Rows from block 9 of the encoder of a small masked image model, named by matrix and row number. Rows with one number belong to one neuron. Each number is 500 + 25 x the weight over its row's rms, rounded and kept within 0 to 999. All counts start at 0. Numbers have three digits each. After the name is the row's rms in percent of the matrix's.
After each neuron's rows are labels from the 100 images, of 14976, where the neuron reaches its highest value: "colour at peak" is the nearest of a few named colours to the mean colour under the peak. Only what is clearly more common there than usual is listed. The data: simulated telescope pictures of galaxies. In brackets: how many of the 100.
# fc1: MLP up (encoder.blocks.9.mlp.fc1.weight, 320x160), inputs 0-159
# fc2: MLP down (encoder.blocks.9.mlp.fc2.weight, 160x320, transposed), outputs 0-159

fc1.46 122:506528496564515487517486501533559488540476505470516511515495455513472543505503530520476492483533468483514501492483493497526434523461483498506524457454460508506508522465517496475500493512486532514501488473522501532522465528494489448495464535472535515483449505507486479507494440516508503563525500536545479473476483478517504492487508497519523531480480466510496491463472454516488483523507518472470481468512502522464508515522492526481496509523482511479512540551491486495523531545508498
fc2.46 126:485482504437504511491524503472431512471524471540478514477498553490534474494495477482503500502471512520485511508502490520484534457530495502496469541546513491484498461542493514506513523512486474469487516517476490472472528470503501564501521484507467488508569472488503528505522561476513488429462511484465512536508503511486516518503526514490459456517511537511492525530511552492509524486492490520527512518476490487541500482483536463522514488471517486525473473456512497522487497479492522
colour at peak: grey (36)

fc1.42 039:501502521506497497494490510543486492545483510490532499478507467449515533509521514498522519527488479521507538499468472514541467473513460513506545478474503477492449498477505530516536469469488488504517487497473496472531534569500460518487527496522530478481477474475545503457501521523493454551536501487506484453489519444511520498521503499515471499492540522520503498490488506530443531476489507471523484514478510502469496467523526504490454491518462496460533522467464526476510520547519528
fc2.42 035:486489464518514491494534498462506495453519473485504491534472526542473491486493475486481467474496499490485474509528505475469553524475556481496458503521495514509530492513482485499494532506518512499488514514512524526489456431501531480493503510479461536521519523506459506538502468499492533426478505547512528530538479543491480498498499518474534480510480459502480468510508498481567467533502495507487509484517489496547489532488467500487532514482547508525462487516524472515500451459493474
colour at peak: grey (53); brown (47)

fc1.272 110:479529477536483476491488483495496506467537469571468506541467510486483523491482551497506545540486457499531475522444513512544517499466456545493511489507482499531508474453492497497510489478503462466481433549495516471528498535547504522518519532498519511475492473469520473509487466468459531495485517494518501482496538474460531521533479506487515520505507484507517527510502495506546513490498518486510483463485454438492495519484492519517521486490505526476524478489531511489530506512520499
fc2.272 083:483517539453509521536503486489534499549481501435519506467518494511496497514507488497514502489494530525489526518543494486467496523550507493499511518489509548486511524517527508491523550549484491527548483436500447510508501464495485457474500484500473517486478475553470495507550497512521507484528500504475477485489474477502500490488500486495503517473499485456458473452518496505475470482487510495465507543530533544514518485531511488523476565473495482497493462531490505485470503520442537
colour at peak: grey (40)

fc1.256 121:519523471467500464482513529467500502512509468451458561508494526489507535554464527507499479504493488472464541511474501481526487527502470539510485557503547464503487517477461487480493519522528460489478501466500539504510505488513466518510533493530480493502518489513533493509505541540470513511518524508521524562503501467499488504508463495474545503512479491515490555495527460498463500495475528521458520519504468535564508494490500516484480474492511496463474519525497509484473472459484462
fc2.256 101:502511535528526549530506512528505487510503483481527518489540513454531487493509531563505469503528501486494505525494492478456506475479461484536477474466432507520436441489476493524508474553491451501495491497504476477499487472486519478529502512503493511506476485557497486512521502520527514480521489496507496477523495511489471511450479510535499500473491473487504531510494517472530469524450496486503552514442469522502503518458538519518495514476513540483487498521529491470515540552503513
colour at peak: brown (81)

fc1.13 091:538515522508448545474506468490505504482463487519522488479494536555552513466536518496487498482539486471464487497508512494490524537516507494493524526515503492465492489488476516498536515492461518497470517512481503501502484516523478473522505451499503442502526524467482472488468500525545524497485477522475503543551505491534491505501506522518469470489525464523512477551444500496503502505467536471525500462551478461481494470541519515508526519470508497503530478473523478535474452484522455
fc2.13 075:534507458474508523570518522497496523465498530480534480486508525494515496503490493492520469470521560503493507500505510511488480514473471475511482555521493480468491488465505495500566517517489449500479474501481497486507525510467544504467509499500467473522497523496501463471480492470509498512446491502517495534493509507447529489499566518485504461540499486493447549534470472517515481513506500488474471481555482471541489546513494511547511569483492513503489509514470475494510498502504480
colour at peak: brown (57)

fc1.117 146:503502548473521517496457504473501528482520464492486473528504486509513503522510513530531488501486512488501504481510504490453454481491485520499493549510487510526520521562515518478471467472511517537513521473533551495477539519459477475535545460457506532469492453511486532541506488493487498495556471533473523489485542485454500527505464506504470482533498483518497459477520530509510497488484559480504501541501511504474493516502496493518521469475444490470450475472510483532479479513468508
fc2.117 123:449484495482516452506536502524489518505469511455469537478502494514499531488501506438501496485550482544491452500495540486529522504542471503526542490469543516528473464438500483503510512508492494503501496500446494464507500551511492508529504476510533482510503553481492509502528486564483513499475488516492514488489489507536460483462525510497505500465499509495508536541463467512488492504485444499475486479520503454518464475514486480539498526525535519540486530516511532466501494516490527
colour at peak: grey (79)

fc1.14 140:502540484546515460520485502504486507508480483496474510490488510465525490490535501463503526515547501538485511517469491479514554518491484483485499471497463476492498491494545512471500469479486489535535452474510534546495530483541565520525469563445504539501494496490488516504497532465492454493494482490463502495500508503493485521494436511473535549515539496496546500466526502516491517478502513509494515522492473513479458512472505506510476501455504513497506552475476464442517533513510477
fc2.14 119:496505495466477537507516476461530508493532478515482535514519514464481504486492535492476477499508493482511543509530501523492493528525496497477481472504463518485541488499504511509494519551486499532505507473459527494529527463542522432469527508542506510480491490500539510461472501486464487492472496539515485454533512509492470479497515486472523551474496545496491482514536518521516495532475484512405573454490478517470473483503481510512462519510512479490511509540515504491472519463507501
colour at peak: grey (75)

fc1.38 088:502543544486506523520525484483515461493488460481501498509463490500506529449465497498520517492506482513477486552505499461512552496505471503559472477485531484493456503499524510507467467460497475520535487476535516507476473513544544506526548483443499497492525477493485497550513525532489445458510462510445490524538508503458474492472540481510508537534536536513506495496514468489476507517477517476547532524512471513499501518475491486469485470508505514524477543502494513513501518494497487
fc2.38 072:515512542470504552461481499487524454483528471459502513521468488454457531475494540499483487529506502491463529501512477479488529480505475483471485478501523521494493498529457477499519492530486483501491506513533517525511487492490561539512507492473493490515529508489507486504501490506502517460525500498497509509495491498475459495484528497506532567506451473513499534476525483521474441515476529532484562510517510555469515506491520463528485452463525531493505473544479527537452493505511456
colour at peak: brown (55)

fc1.128 122:478525494488516478543520511507500449492489530437593493484519477516472468493484512501489516528519482517490521511475484514521496484458503548494537490475512455496540474469502481523490456534487488474466523513525465472504494507465508458495484508488495497520536465485447507465508471506534471480529492508508512513522508506511524499501543473512491498547507465521490497485514476502520499493511491494490516525522532515471436515548509513505500478525551499522495499474485522483470566465517533
fc2.128 113:476496512504478541444477484475483556533512468540453499522476523480515526491517485486504480446494495491470490496524527497488507535524517453496463494522482558497476517509500517456549555503502491518529491493493525527478518473536478519494524497510494511477489540524554472538504510476477525513491518486492489510473479501505482511484471515457514506458494520504517507487497531469495525514505511541473474485473483504515545475444486481469504540477465490475516509538515468522527451548485471
colour at peak: brown (36)

fc1.263 188:534500493493529514526506544527472459460477519479551515503507503471524465484499490525471496484551505501477509495504469520542439509480532494490523497470522489539499509468517501526514470523500500478499489512499494447507450452453480483516466501481480492509504489527492523509516481480516467503495453503526537492531464500514482523513541509507496509432495496555503510515499481490538505482541539488515480509537490539478437497510535507520445482525495512514531467517515505448489536513516505
fc2.263 190:457500516510483500502506459468514547549494484521455495494483492531506526533508512474506493496440500501526509521502519487455540477514481512506492486519454513470497465530489526479482547525504479531507516494499496557480548550557507504475510515528512503492513482467508465519489512497498513482512534497494472505464538498486523487496463495515504462540515479437484481482506512502453501495480474502473505515459517464546534496481469495477545547473496499477488531488502507550527450520467517
colour at peak: grey (32)

fc1.126 020:543486484499515491505532489509472510502484485515480473488498538475494493504476467491477559496497477485533462490527489506492489464472476545528529495496481488475526474472505551512511493464493480537508507502506502547512499485476507486492503519520508485548505531473501481472442466503476538487496499494525532536484527482495498520491514509549523472512511453502541458469462498525511533507494462505532514455512502533493473497468469496454542489401506505475480531516468514508500459525535502
fc2.126 017:527539520498498522514486485484562494476522531441530499530474496505478519510489560477498483495491529506464538487446473468479530512496511471513524518538456480487516501473494508505507476557491520486537494540482497503534525492505513540536474492518536500519533490495475494493511529554514493515522482480488460497524502513540539455542482507503513513525525531460496517513536505505473485457511512460462518555520501498513520556511512521499486488508528499498510474499495492450511496488474443
colour at peak: grey (52); brown (46)